config.yaml
dataset: "coloured fractals of 300 iterated function systems on busy backdrops"
norm: "layernorm"
activation: "quick_gelu"
mlp_ratio: 2
init: "trunc_normal_002"
optimizer: "soap"
beta1: 0.95
eps: 1e-08
grad_clip: 3.0
batch_size: 128
Rows from block 3, named by matrix and row number. Rows with one number belong to one attention dimension. Each number is 500 + 25 x the weight over the matrix's rms, rounded and kept within 0 to 999. All counts start at 0. Numbers have three digits each.
# v: attention value (model.blocks.3.attn.v.weight, 256x256), inputs 86-171
# proj: attention output (model.blocks.3.attn.proj.weight, 256x256, transposed), outputs 86-171
v.156:462492487485486512501507478484435503529497435517527534509494505481518515549555496505520499487477522475504506502517502490492512467492539480474492480534536510492497504534464521482529477472493508506532446493505524459455491479511534491537533496550483490509504497
proj.156:563481492484520510504546472498546545534531531491516490484490483529486503495524502497490514510488491464484533531490473501445476474460463474525501497451507474513465521460508453518509503493501522508503519523487540510491517499487506526493500519469485517463522488
v.157:514463491524473509459530510534510494482517503493475528506473532532510483486473540496502470484491518474465481481535497514479499464505513472497472549536520518513476479536526483497493527509538561519520484521521513484522478504490519496519508506503513483474524475
proj.157:509488492515522538504502512476508498481506479532503506494524493523484474489502501533473535511499516532495515545495498523460513526513507492487505491483469503533454507488516506487522540538492495503478481517507498514530534480481481488526479462504468523488494516
v.158:476480479526545508530472548543459532475504519484527501505527502510512497580470510530514496480520526514461548456509530490517530489474442501526554461491492498520498486507498471513561554536467523470517496508521515472491473458488485542507499507504519525489506503
proj.158:542477488469483493481540494511494499512528494523476482558526488487512482482498494486502519486515508503526505495503475480547500524466540503476500512517470499505520521498495532510506517511501526561498504541492513514495487480469522481510488512475487509478506485
v.159:492506524472548515545442504526476516479490527511493510517489533519521516508497498508470521480505508504561521490518501477477490473517490510491464504478476460503505502510479509491470512532475459535488504496507485462447486529494479475507538480476482459479535485
proj.159:493504533511482459485512506517522470522510497490502518515495460514502523477501523465517474536494477482484500504525545524529531505503461511503531498507478510526491516505535491540520480467542502527476496549462505487565525507491514557475514514500553517491451526
v.160:521583484506464520449466539548487540492546458512492445487466487533497471484485532487504487541516471512536508491519513520521508517458444525508535474495538481534520538499498516524459494516528508535521502491505483519514509498500467488475461514466490500494487523
proj.160:476520501476492498485509501473540452486514529492516488515532532474507503499508481480476478542501521480515497503493526471511492480486481493483505475525477534478527476515483555462558479502472493510544521534479477510507483471514471481454475534537509524510505469
v.161:463501517500492510468495536403499511501529458507534484444474488485520487517511493501542508512473569501521498526503520459471466492469472481507525497494452473509462490520498488500536475469525571493545500495514521491466516470533520480474553529507528490520484489
proj.161:504520481492506496485509484529486494509480520479476457555502516445493497485469576512521540515549512526499500492497464490560543504498530486456513512476552501504520483496448509467507463499471471509499427491499453493513526516487465505493474482447498534474454516
v.162:532501490525500505452499521503501474511517457506511561499530521459529508483503478516482470475562520502545523473474491494504504533508488489512522470492468463500499498561485514495538514478499499523503527512474488453493492444469540485481482518496484492480552500
proj.162:496496526501474461530512491522463482500491478439505441488549445510504460522471494464461474557494504462470537533521509537496517502507503535478440523489538486553483516516473505526499512506473466508496481484475496500466491504541463528498488493482522511506471493
v.163:441518524518540527466452478547501520523498500559501508498510499435471509512524549543492474507486480492492516526554532494529560540489480492526521496505525467489482480482512576444511527439502522502471527487529511546515469511506507513476567483501442440475535469
proj.163:521527530495482513507461490522479572510496509513453510487493492479486494491512484502565534501537471517464463490470512508518547520501474468439540524519462530520517478491521446521526493526465496492548568519511525501511536509515468510503492524514539561540448495
v.164:512531440524480489492486524483470501475482539479513493495482533493431531535538542448507505473538509488520477525451508481503517482535518475521486487530515495535457520495487501472516461455484501483525519465523499496483532463505497492524532491490531510490477516
proj.164:508524548479528525546502477530540469514489462538495492483534506438526502490481505540523508525481497461517509468508526508514491498473507496500471506486457476462520491498518481483574432471546484484424503513457492522532525553475441523507462526474482477533513544
v.165:469469503557522465532491502503545488476487513503551493478490487468496523468515517555537495462500493509522510522486529503522487481547501492499481514496499519503513514510481515492508497532522518520427550488473471486501452509522490464456500502548518487469525482
proj.165:465497496498485480500463525509498573535458489464525531515475508502507468481495516480530507472516505523482447506510499513517498531493520503497471543472522501550520486462537541490478540485499480500547522455524522523501495478446511571526518519475473540495423480
v.166:581487549493524517528481463528515520514441495498479524490529519466480500500520519471524467464514469479518459486447522501463521479507479497504506494468522524500521469521495468484480523496487503512517521482475535523502522468486540518508502465521536466511540475
proj.166:477502545555520516489409540531499527499493503502511513472492503462472527518491537538503476547493561567525504495484510489514535486546513491500495511492467480489506498464513489469568441517526518487511492518530519487489503497543508465537488532475507499516512525
v.167:540458473494481498531498513491496459513576496471513496492506489502471500543517522524526454494487473512514510530530502523507476489507441530526469476522524516523477522471535513470518530530522508475562476524516493503496472463488527489498511500528518551497484527
proj.167:513512464542530486465531444469476488539506480544457531505506473535484543514469482501490485578513540458521494518523527527527501500490489483470483534475559537468485474487475458552517460476490432516483512490497505510576482531484470530483534456493557460490500542
v.168:539539496537531497447504498517517528492505500484448503503455489547505495442482528496513491465498530472471497538500497503548539489474503481455479473485506483487538503516547503497461481522502507476513474466534526486475462509529491495549454444533439519493488477
proj.168:468538489500458525453447473481528510516521528489491477513503426502461464481494525452519496493515528523498488467529476504475465526486507488477495524495481508512486488474467540466458495501492493463480526544519535530488541492518536479509538537514492497485438474
v.169:455516514505558448528568481485504517502490505507524483513533482571543538504496547479520524516492536518473451487466512553503524494518500480509512463549486522477507522504474492547491477522515491458542508527503524508497513489507480511496485476554525467526528547
proj.169:472477477503470547533499488508500458503492485471513542514539527473534480502522513483516522535505506496534500498526458508482505498520504514489476464483541453504500440476428478496516506522490451490461481530497543585500529506481516522525482493495512508500503499
v.170:482554531492471466514447513502497456522505460509523521527509489547485517514513514519509502471525490487519518480487525485486502524524506519505524509524501507450488479521462516526465512489492513497474496549546494520480541510508481482509472481534471470511515538
proj.170:536491535479488521544478489459561495506529499473460464499479515501492517534492480485500520501456484478469510566482496533541512506513492471481472491471479462522441480499486551468515519494479454470510526443495507468475471545468486507483541507481449490494482465
v.171:552480507521499499505475480462542463487538520498505523480519504474495485502530502481488510474443447492573471488509475499536477564511521511595487512518501524510477479505491492505530507519483566526525507504503513498483479445528499475457501500459477523499528536
proj.171:517495538452536486483533514508510568518478515519507478486515555486470452437505460444493517456530500492462536507524507530529525504475501471453496496493501484489457512458527495533485493500501505458513491480541482513532519517511496568489489459503434504467502474
v.172:511568479505478530478447483423485508496466551467477526509519494504478515537463512478519496501498484562491525530540438464455472533473474476514559479490499514393535532499481494505483481499476475496498491502543518472453563534498510524565495513487530512473477524
proj.172:509466499489506465484492449569540527478547525516508500491505498537428459529563486534504540488533496484489490491446507511522472453529548472498448512517553514506507469502502512494523502488545469514476504451500459522493470497508439510508510515505431494497478481
v.173:497478504495491447469500502501490475540474537510523548477488487517535476522463515499466500512485449528491538450498526481477505491480513494474498560443494518487533485512505478518500488476501523524523503510485492496531500460491485496569489522461470522488507477
proj.173:494489519461496491500514519462481513525508492497472529473497531512461519558491541516527521541482517487543479557446517548530533500547461518528540497531527489474492498490492567464471528465524484498553463458479461475486499494505503473459508487527507496543494471
v.174:525476474481461478521520451541470455525518491547449531507470485523503497483486455511493484497513520524511513511482464504458554505463553517499500483464489549501509533490418530490500481496509566482487458502535521503507490504552495480514527543504524503481511450
proj.174:514454543507512494488491465484459518483512516476508503470501526504545468464533484432457505452510532484491519475481532457527472506502485522530526522559492497464493473488545483485463526460507480542494519504483508488530535501522520504501499517479469471510504525
v.175:480539513479480492505488554531483516507515534497496508470515501548534486576438524448486492486495528493522528486463487484508467485487556485512484524508534524502467476515479535508487539493532529483448486484489478470500439505563490516514464482536492556500507500
proj.175:536522507507501509460493515457510498494471478518463475482504512517524525511498497508540499505503480507503488529510547500471544504517460523503512471517496508491499521476480464440452544509522472505541509502524478529464497495488534519499516515460456473488500513
v.176:522504447475518468500458450552517484483465510539502506471493517503500487504512456487509528534505477502530494494480513514498497500494512492476509511466463524467517497507481494506523509469541529531507466483518507528490497512550522518500484506475543499512479463
proj.176:549471533474495489525472511478497535514505534483481504471484493505506477533495493479484499497481530508539506460509491496504470541489517509460494493471552516517472470506519507496535507510496491432512498528497445479514485501466536490479494519550497531513526477
v.177:502535513490497489528528512537533512492498502500517540486491496452524538510471500520535523542487465506454524497492516498505472494489448487496473514477483495529473501526485489496488472528479468482489506535521516492480484512503487489499490508488520515520490483
proj.177:517501515514475480521457483488487487491482491519491509475548509468489518502519438500473505470527525503518510490473513487520477513486473464533508465523497525512504491512496507526519496479492501468453474470529466469468515498530469502534496505522515503505543515
v.178:508537466504482519462517496497465473474489516495501455536477441512509512511537488473466513502457517508438539521500513507506484436507499537475503499505511485565522513522512486507470505514497500495489460504540517496499482486497510496479496512521462478521441516
proj.178:512485551497505500524477484495506541503528483506469513519539545479459469518492474541529473494517519493520508512554490523491461547504463477492469488517505470513538558504529521479457512497497507506508544461505504537496534490523484458506543442491516553479457484
v.179:476500528494519509484482519504471515513486494518504514468516537469475515519494476464511454493504474547521475500479472473453513477500477522508536454514503486507500514547516501531489513557499454441507522519476503487518475496503486511523504539474522488513539523
proj.179:440533451500491490539483543488545492500495571490505453511536482517525491528488527497526539546497468476485507500459493530498499500494499486511499536528536512528500492487476509502509533525478483516510519527481482515487514477496492531519512504481493483494477508
v.180:477474526489521536550537489495494487460479504515515486515473532454502530483538465488505513476509474525516527556494509538496509555488543469501444517491497520516472496513490508469512500516526485500506521483481524491542471528477558483537509492498463498503525535
proj.180:457543480496514485470518536526559464493543491492494536532495510497480477529530520494531521476488586520512446468495542554539507488487489503468483499471466501458553466510483489491462501500546468460528497510543495520456504486504519467488492488518542446533503485
v.181:540495507496492513495518469536493503530448484514515479494475541528463504486532508513521471479539528492539494463517513499508493510498479511499470484533506533546515521477499492490495495502468481471519497564476467485484514475514452465484492486514525478477504501
proj.181:512534475447501518482504467484513464481486513486487491475482469516516493506483466499480504510503483480526497485483539494487552483508477509494474554496465463452506521479499548492458525503493531535482477500509501509507520501492467494500513509477478481524478503
v.182:481501501461489536503476525503512472493494473494495479524523525509471501519484511498500550546485543561490469482459515514481510481483448480486460478532502516494539505465500478497540506531485540468477458503524543518510477506485484480478494467492481467528518488
proj.182:482516504479509442499511502532481557482478533468487512513544508510499465513507528466468478469425455452490530501525531490537500544551526512461492503528532517535544565518487487504446540501515528494464501465487478472491529514522527489512498542535549524488533516
v.183:548517507492506491522521486524495480520477501466502445510491498479511459484500529499491473499500474525500477495523511517486478543496489504488482544506510542510486547495492492504472506474495488525509497518496495501524531472492497496525442457464510535528519501
proj.183:469492529498480530481523501529486519476511508516491520508485475511485497501471511503462518464516498478522457496489479435517467499505499460495487510544487483518522493484490522521499493497480514482463455498481502465518509508486485528510492518461494492446497509
v.184:507465518532491501491488503495538502468562476492485537496475489518497502553508465467474488490472530510496464504490555499502486487504515515510504470495473495499505495531485536515515462499502489478508486520498512476520429490505523505493530483529517507513483509
proj.184:484487563528493484529517472491460492495482541538498513515508524530462521503498502523503547487541506523502506475525474492514496516478490475518480522508535509488501495491508492492463517520498501509514478492497471503520511485529500535481470487472520483459480526
v.185:475501533472492500501477508548498535511469526507525479496537511474516458499531486510475550488479475542484484492510490494519495493508507495468525471482476529531494523509507509548513469519531535530480519488509481497449486446526467534484536521533521490496484451
proj.185:491480499524545509455504534514511439493533502507501530478475527510486522442527527468521475504530556489524506481503507494485485519480483528533502588518533504526557520513493471503536494491490469484513465546492516551477502498465502501505498494472536499514506496
v.186:506514514510518518439481467495469534453544474454472496472487459490476517476510446527517482544472531478542504494529511454512493489499485480484530530522477488503467497536504498510489522484496502493481491462552473488526542481504497538522541477530516522505483496
proj.186:485467541553511459544515485487488498478488507520499504544493561531490532523542493523490521504504525493467501527461476541472525460440489529465489504447518495499454547507536500498491462486490496494520557513461463515464514530472515454493545490494554497511470478
v.187:495479523496500518509507534552481455473494494493518538461496500477481451495505488502474460542484527484520482520471500509512463474515493490556529424549517499504466488524488481459498498528503542512479484504538519507560499518536490442487507513501463469487485501
proj.187:542524491518499524503482519484500457512471513482491485524534515550498488522513499449483502490503494483519537507536482474494536497499520526503480541510490499467482506499503436483472493523471508479487469477477493525483491483465530521494499521498503508510473510
v.188:502475516496539544460499487532477523489533462539487509503529478450495498478534500531491480530519483502496490500488549483473465486453537484529484501493493489508493515513553498514509497463466463458494535492470467502530472498511523490469536451498467488507492492
proj.188:519536463488514432517516505510513504473529485520503508512480477537539513519465514518507526460501509533505531488520504473538537512551496500510487510491505489472505457442498541487504508489515504538507476497491472519492507532491493483488544515464508509493507503
v.189:484487460489509542509522493464452504490500497490491514500487494510481497501473502483499526488497494540483495508519508510488509496528510479518496510460538521473532479460508496512476507499501490474502479472501511488503523523506500488516480525497537547501540438
proj.189:519454521505499490514519556474528557469519525510446496465509506471470524511471500490457481491501530491489531504502470495538529475523512524489514476514504479505467500469530472495541534483513526538460503482463487519502498515510499482530518468455509512513481490
v.190:485475515527493526466495460461488531504479526497487493442489500473520475475490548493492535483498513498497498523497495510516558501485531510426520491473543534535501485496492477518499492489505500493465537460515527543499509493492486457525493547477496485517504479
proj.190:506544499500530533521513522493518454466500520466469513519497556523485517477488507558515458525531521461487516513509499457504526487489502497491530470515482450494519535505539530489518507519505516468528525470545517518486522463466489554521481450475531478478523486
v.191:472472515508509498514501513503502516518502503486512488525516478479529486490467512502498499517500496487489509480484519481492502541523463552469503497435493465520485480477480477498466507458497526522506501513525489529509462520485508510515490494545482466503512500
proj.191:536529476482496479499442516523498445507552483483546481542474515482549512480509506456484482454478499498562525498464481491472472477495529449468522535518497523491469494511508502491489473474516483497509459531531493466513539490510474499497482524504513521499551479
v.192:479504515504498498464470477478508497493477513509472488481530496502503474472445499523509473516513463500514504513505487554515482509522514488489498498498475496488503484528498515477497531460492528469466496475552501496516533519473493513476466477503538512468535498
proj.192:464520516579478537457523532525497456530522526499483482533471504449502557518521561518533514465519480501513490501485547467502497495482462479487446483505504502514506519474487462527482501511486495557523526547477503517490464513513455504503482506501498470517520502
v.193:491518503506510579498486462505499489503503481559512463497506472533529503536523473482487502534527524525510503482515447536505468505471498497500487492529491515460537475504486523496469464515491485493494555529517488476490474492473535516501503573472499479481487448
proj.193:472493505504490507476489521474513523500498508498501529491515543554551518519484494510495518505501455467492511513497528529478518472514517479449521498490522479517478466509505466517485510482476525470472488500464528497540503499506480461501486473527516525513480542
v.194:469493534514485510476464470485491573523528482505519499515494476473499496473473492503478479501514459558485506497465484496550515550469496503473495515538479496506487509501503516493478526503497474481518508515482539470519485489503489544522505509456449468489459471
proj.194:471500480515545516494527484538475486493542535518524525530452528491486496543491500479488494477500519462510472494521512498498508490538523496460515504478511472491543513521532457529495490497486500487470481465480487475463518483494534455479498512466521519470498484
v.195:533543503525480494481489494485556487506482509485517548495511491488416487524523526490477538482524498471518445452497521498489472459511453460528508491529494504513503468496465488479484504474497504430487521430505541511463506526487507475529526541518525496471517486
proj.195:483510457466509500489517461485498491522499522537507467528491509523538481470480489508508494497480471561483544561503502498493503504510554503525528545496475503476482511492489496527476485528491489547496462550511479491474505483528525515457449513472495462515486486
v.196:528531489496494509505484494515514489435466481497564467497484516474535499442510482509492494522467470482489525499518510551543473512465524485535485482525484500512477503512511497588476450484486475505529513505497478509521518553517497569513465518507519501506470496
proj.196:503519480507485514526511538491509535509502447487496500479492501514494497524498472492524539496546506497471504485481488487483452540475469556483480496487489507489528504532485502488544513455479551470493506509502515504488529532534504454494524488494490489490508505
v.197:519464504515513526532527532488465477482484513490472501519474498513500481483458501508500504512493537541514488460482533502492533483467491517455480508482495481490528519527498485524486512554498531497474525531482494519531445517511466483486518489509499490493528521
proj.197:445484469477491512490506448524511541508482480493485517502515474493490493487542464517527516490506484494524513507472494479512493486508509461489554502485509500522477519500537508494524481488539497466535490500471505481467536478475513518578457463478519489517501487
v.198:552477521450466506511514476483523500507470449513519497501501499487534509489495509510486497522512475480496511504480445550543497503477515481500517543527536505476504494472483473518462526466520511485516461480494530493446488527499508478518494494482484513495492461
proj.198:463516490549519474494502522458484490454479511542497530512509542491471484501517483513513489472514510498501562479494511496477479483470450506490523506488512498490491528493496541490519497545481472532509503498494520496539532449463483508475509518542509506503488524
v.199:510523495505510500491465486509471519493516520486442471471490528504505495495519485505456493519484509493486496452511508478484488463493510477495503542494488516514482469528483549504513482500496531511493475486496508462486491454508465509451539532499500478450494513
proj.199:497537521511513537504534479498502526526540533505497495527481512490527540509465511475513452493482490485536497503503478489462522474464478496529472492489535503505508508479518474478493467506509485463494456471498507486492495538498522473541448499503510528508533501
v.200:484530478463507480528515485458553525503538509496517475574552523500496489521540493527476481536497535496484545485466480472476507509496496474465502490493461492541503462540507524524531499515523457486537454508538464518488485486545485518468504487491525539486499493
proj.200:457521512510495507494547477509508522497451523482495512455467512498487518435470506508510509520493516482507522513493514522507507490484494502509470536470452498528504537478505536489481472500466486506470483494495505486525475499525537513539521518498511532510504548
v.201:490497473518549514483470504511468534507507481512507533511491479501478515502544461439508478493499511518544507469514494485496491486522502517478474499485450486557463481514489495454497482473460509544516499504502536500516492527491472524509505468492469522522480506
proj.201:468494453516522528474497476522526521488518511485481508519499516500507484517473516482508532537467538465478500498498511482451468532501524506481509499504523489482512461522495488524466533456485506493521529509548475505480502492541526511502526516490503478537550520
v.202:548472455482472520470563490481511502472471491493473492483500499485519518491495515459467528461506463480483484496450497500510503529545505495527484520485491448492464491489521557521499518473516466502500516536506491496472511480466514457507500523492456494516458510
proj.202:435505470470502469475502489505467506463511521527489485510519486493504492509493476508527500517525476501510522484531512486496484486487464523471491475569522535570472513506465494500483505518505514498533491485466494513526495507495509536471491500497495513517456472
v.203:532505440524497466494513468508505521510472513459506532460486481474513511491535457500511474489467508509478502507488477528495521494523498502499528525459514509483491537499493529492505468524516479497471460475498500454472516470505504523475472517521484523515478542
proj.203:476510548492518492469472514494528505547496460515510463569506509513502504517465507487473495513470527507495516538513510496488476471464496506491475481499475520496480485504464500467487473468511526522495493490490465489459510478538483487450461488505543552531524464
v.204:494498521467451488514461410528455498540504496467484481521507500508489535510480531478477542509522486507503500462482498528527477540513505507486481520527498492547487517449513498499528535570481504497529489523495538500467523478525532490521475466501489488451510509
proj.204:529472495522533522505531501486533492458514511497532501536513498501526501479472458485491503490487480514515480483490513451536472463505514505480513490511513511484498508530483488485495492435500475501485457502481476524481458496491547500450535522495482447545526473
v.205:505488504510508476553509490476532503529543506520475514496517491471471501486504461526493474498504498483508497498465508522493474501531517495496514506497514494512485501496478481516499499488479482527519539481480491511513474527498520496534531558465492498480514520
proj.205:464490454504457463496501471501511535461497503499513491514475510532466512530475514508495512487488494504501513508484488477492547514483516460515513506474501506464512499496489519492495503544495494534466498549520531495474487491500513505506504461513495491507534484
v.206:488560496538520529513549492486501495496486517498513538507523525486498525511540493487514468529474479497520471478507475548501504481471518519485569529499501495430490495507473484507544523521471519508512515486469497487491487510522522492509477492503488453519486472
proj.206:477473546508490533500466501483490504501501484477483450518524444527506484508469484513450509462551476498494518530462505474497525494483478462529467489512467501522511527488538510489469486487529465494434491575551467516522517483475475462533506469511523502462509497
v.207:500523481483494541491496519501484493488447490482489500456517458542512517475496518478492478519490469501521491485512542510477488507477499508483491511493448506472490495560463502510503518471456473471513508481495510538511516488503516501515495484505497503540501510
proj.207:536477502561531488551479530522492506490506518458519480548520526475520477478466472523499536557481481505526522508506480516524504548524482505490499532514545498509495498509518545505460495509488542510516442517507510496508488461513526564507506587483515502519481482
v.208:490488456495486538495481500496502498480460491532518477548498523491488499449482490503444472534503468466570489499497518484468481512478482513477486522499448483513472510496510494525471510480463476484494461492514522517459469506474528504525517460479494529482505546
proj.208:539541542473488510534505463528501481514505481535477522492508475506520522499526490498510511467520497475503529519551436501459470507535488514492494513519495508528531487543479459519494520511486494518488529489505488502489464522486498490518513506522506465459477473
v.209:471486480500486476497538507480474461506540525494496488482488461518458502534469571502501516524483532551513498490465516505500496451517509504476473497486512487535473474463496515532495500494539495512516467516449500496484482512488546470491526512498490468512511501
proj.209:499488497472513510527474488489486508531494450508532523481516522491549477515526468479515517483530507463466534519496519503452522529491489515530513465515515500510503530520531497472525490465489481497489549533508541506484514530544486545510472457473512533446477526
v.210:490516535557483499478477465504561477493529544524531497496452516524529493459509522507532545476545517530528469526546480531514525498452541534547515499503522467503512501486487519473514468492500502509491484507487561505449489526458504487480523477486483554487473474
proj.210:512503519504502549527511551497463537516446486429498483490481458509472511470514489522473492509486480499531500473505514501562511508523526503504492513508504522532516488501485518546463458488516539502497450468471476444490480505526481525476474496499526451537537497
v.211:527517500513516488504484497481467503513486546526470455539503474507481502489526502511495522502527483539515529488477510527507532503493467529494504477493536470498487487488468496504512518483470510518531472525543470431498517477524478461492471500509514515530494525
proj.211:500497486464471505505515497505492482524496501502525533492526565493510473503511508485518508487484489459482495525535516498474524517531513482514523478482481471476499512527525525489500485523536501515464458521545542510478517437514523550474520518487497498471478505
v.212:463516461477476468484484493494501545502491489496458444523478465503458533494557538532508491536450475488483512526538484512492527477489482483487518514532500503467526470508533486473453526537501483464524499487506479518516504470464498459503501505545533513529500489
proj.212:538520530505517521507513516560487467548507517534506500488493540479520513503469436499527528470505496498517467497491506499479493546490509514501507510516486499526471507489492535487528468484498510504522485473466551496495478525476484541491482485519493491476492488
v.213:521493510519497483521510491495526514473490511507490464488456502511509493487456525489505503479501511470497491491499503534511523506457498496487493532467521506535515518516524473504505455478528531466502492527490498495501496488487491493513503532472455518482536491
proj.213:514507514514479493506468472530497524473525478529467495498479520498531510495520507469525507520467511541479510482513471511488501500499510492531443501511486534538544468505543495482493506499464437518520503506499477499520483503540491531507472471465499486514522487
v.214:507528486528484525528491548488505481484475476469498464485470490531527492474521505538515493536480504504509556522515492472469517464465497501476510501490554485520506484495540473456467546526526490513487540477519499467498489499503480531480505518502509519515490467
proj.214:462496535508522483522527504497484525514506531527562526495479480509522527475507515462546508467526504487523455478522517485505514538501521511502501479484485514534495537487455483482525499502487477531504510493471508482495520540501514509534488508549504490492500518
v.215:502549418500516552543502451479475482493514515505508510471512492498471451490507534466492488514459464505524480550519460519490514465464465505518471530523513537496503481541498476492489544496518551536474505494503493480463524493508491513520483494518504521508507467
proj.215:533500492492529480554478497500519496515486522517498527467507462487510542512501506530494479514477526471533500466469528528500523521522545502528511485468501474516530531467531547494515492494558486479539483511518514513503499538466510494514491501479497465492536473
v.216:461495545488520517548491505507471518511544507528533504461525520490485495481498479533511529491504525537528487521512490523468486499487493502454463514546506470475504538492494498493480508508516478491536541558521492469532484544434475516449534515511505521525525473
proj.216:536485483494497500471490497503507521520520477481481499500477467483532498565492516514501497497501515482484491457542492435513488484434470454513526462526477471502519475521480533491513489516507472498491492509504504479506515509530476504506488529485487541463491498
v.217:527503493453493491501512481554496463538500535502487522497464504487530521495514487475486518531530503461511524467487506485497511519483498513513536508473478497505522523502489516511474511493489564499521476534498480518474463518494516495478463524520440505518500467
proj.217:517509523521506513462519516493483512471533487542526424498521522502492518536503487506478457504525453545499519509536533521527481461515505532520468524517526496481503527520482511469498506517501499525515559487478484486460497480514523497516511480558517534480503532
v.218:467554496483503428488473473486491465521472485503514525470524505529434529460527524482474524500470500484461490500540491507491495494491489538511471545474460488469430485524463526497527499492518454517513502489509461503437553481473501413484491479476503507512518537
proj.218:495509453480553535493516530527500494539483515495500495505501523489535508519476513496538531513543482519451504515491468497528518509517524509549545504495532463505499532507520517532476485512493541500527504540523509451531464494495498540499492554490515509463488481
v.219:505535505471489510495510494458495492455498515486458526491454546510511509505513465532480539483486512510510512491477460560486503486452506498456475503458497523497535495499478520520514494449547495546484517469501512508495526479486503498501537508489524526519496532
proj.219:510543482513495502474469504519504538506515516516510523500536479492486484508490508495508497488487502490542494490524481481493483526528499496537492461513479477486482470470467475502510493508487496474514499529474479499478493499519525492545508476517496515479458535
v.220:480428474530497507533522507474525508533501479486523503448538535480511476507511459485500476492506515486446503503461481515499544482507487528526506516486553520494531452526495482552486494533482460472520502497434532509538508455477504489502520540505509474486466511
proj.220:493528497475496521529498494509465475474475509518483496516501450459475537476494523486477507475502495514468513488492490484515509484513555500462511483551474510478503518502515491504515538530505485489536509509535483468477503510497423475542541498474511494515469531
v.221:490559520501460513486512479502477537494526491495506499469514481446526483549474500514518494501517474522477531524509518521524505496503522483509548482554457444525510490544536500513484466492460504512483416513507507499494527498507504533508473483503444446463528482
proj.221:512459504471519509503497506510504519539509445482510507538516532553441507467508455501495510502498484493505519489521456495466497487494505491476498481463515506519481483475503493495478536503546515486508525499473461503538501499509479483500522525520502538521500502
v.222:505469492538489515536499500484528508514498458495463452514499502500477473473481520504464489532489500574481484519519462500509476504457460500499522520471501534471495555478516516448499488517551515522481448510485466468528483482518515458527446493537519536449486498
proj.222:532510494506497505480500459502508559496519529508514491507466516488521486519500496522499515507514500522480469485514534489508505494485533464481502472535479476501506483510463464490488484489482501500497504475481552487515502529500516507477464500508526472536520485
v.223:474486465495506483507524476534515525498478513503514514485501520495537515499515501538460470515498496484495524536472535471514484516493492473532484493514517482524525474510497534506486493469493505466476532495531488490493519505509493540504489483484490475517510481
proj.223:497529504517495458524511499479517526481484512459498503494516503501453468504510461530508541482524490558491509446506498531525494527498502492511519517513485499465499505489506508535503488525520536537489508539519511501518482495491502479555515528494485464480542537
v.224:540466516509499524507507467527531536494471484501514513456490482481519487494507504505499522547477508515495515497470488497496475529506502489501507499526532449447506523494479475518490528512490548529508518482486501480497498517552519495535443468515511525535498477
proj.224:514564499503513528518485482544475501506514475488511526514504481481501483515462507486514468463515471491478491485529498498500465505471508523492500499467457488519512537514531530454491472517500471483539466507515504499466480477458525508506546541470494473498497506
v.225:508483531481468472498494488505527514522477523508458489505488505495504506490533483469542454518467494466483494528475521481506487511481477481492536501494511465504554459534484496547520513479500506508529471542537532505534469477520479505492496482519458514518464479
proj.225:478450466515548515492516496472518498461512522545500494506489510499493494504510503483497453478464492518517486504498473503499493523505530497513456460472523538507479536492479528467511509500521537481517511517480511476487489531497493497529508470512545477471520497
v.226:509502482519521498472554473506492516489466539489499533499517507455477507459543451525478518511488498505489492516504499498491515518498472501488490524545501536504512529487503499478507522501497480528511544482457523522498487535494491517476527492481472491501476505
proj.226:506476464515512503460511463467504499539488453468468513498504519519541494478475514503481499527518484503534513493505494513468483455524509501503508498470541495473440501498554503496504467442522512527487480527502470490467495476519516531510493550530510498498523489
v.227:510507499492482540480526484528490487521501485519526527482507508527502501508523473514467503503508515521502476535516534485489472466488509477447530492513540518486505481528489530526502521471502512509511467475540475485491489493507479422491494553499478498530495514
proj.227:483490517532466499542539496501499500493504527463482484520491511500474557490527531503535525494518502524501445503487471499534508523509466503532465513518448485523491505504498496470511479513491487476505481496471513483517466514488529525524484462495523459452520450
v.228:516550481539530525471524471493508500524541461525511507490487529499521511472476544506554473513493498474508508504530487532450492528476470478501488508504464526471530469533453515520499524514520475504540442515540484507540539532515548494468464548499481490506488491
proj.228:488476518510533540523516496498492466480459516475540523514503476519488486510479507519481542457476513506467514509477494463546490511519530482451515443493523520469462512494503472482521494480509474463499478527527479515505482507480498561498467487455502488573477448
v.229:517529525513474525484532479514508520495468496490482543533496505464504502503504516520494508533470516494485513507517539499501494491542512517486476512501502485466504534537496562481516442492523518525502493467517489522521518512494485501526514474549510504511435527
proj.229:510467498491485508516503502479482508533487515479522498494493527494476493484457509476504479522506492518465517525502477493522456556486478495532504479500529491514535460486546494470493542505510437510494492479489470490507462501433513518505480518461512535494521490
v.230:468495484471451477459503525502505500464473536466499546456477480463505506531496443526497517511471448482470490506487460514491489487493484480475524517488474505511535483507516509497477509517502475483526458513483491468519519468494507451499525524510483499526522467
proj.230:541520532514518527559515441498504509494506502502476491524552491548489504522514527471486533525512535500478498510500527461523455550546543513518503495514505475504520517505449514489518502504520531515510534504513501494473515523489511504481462456490482491483495502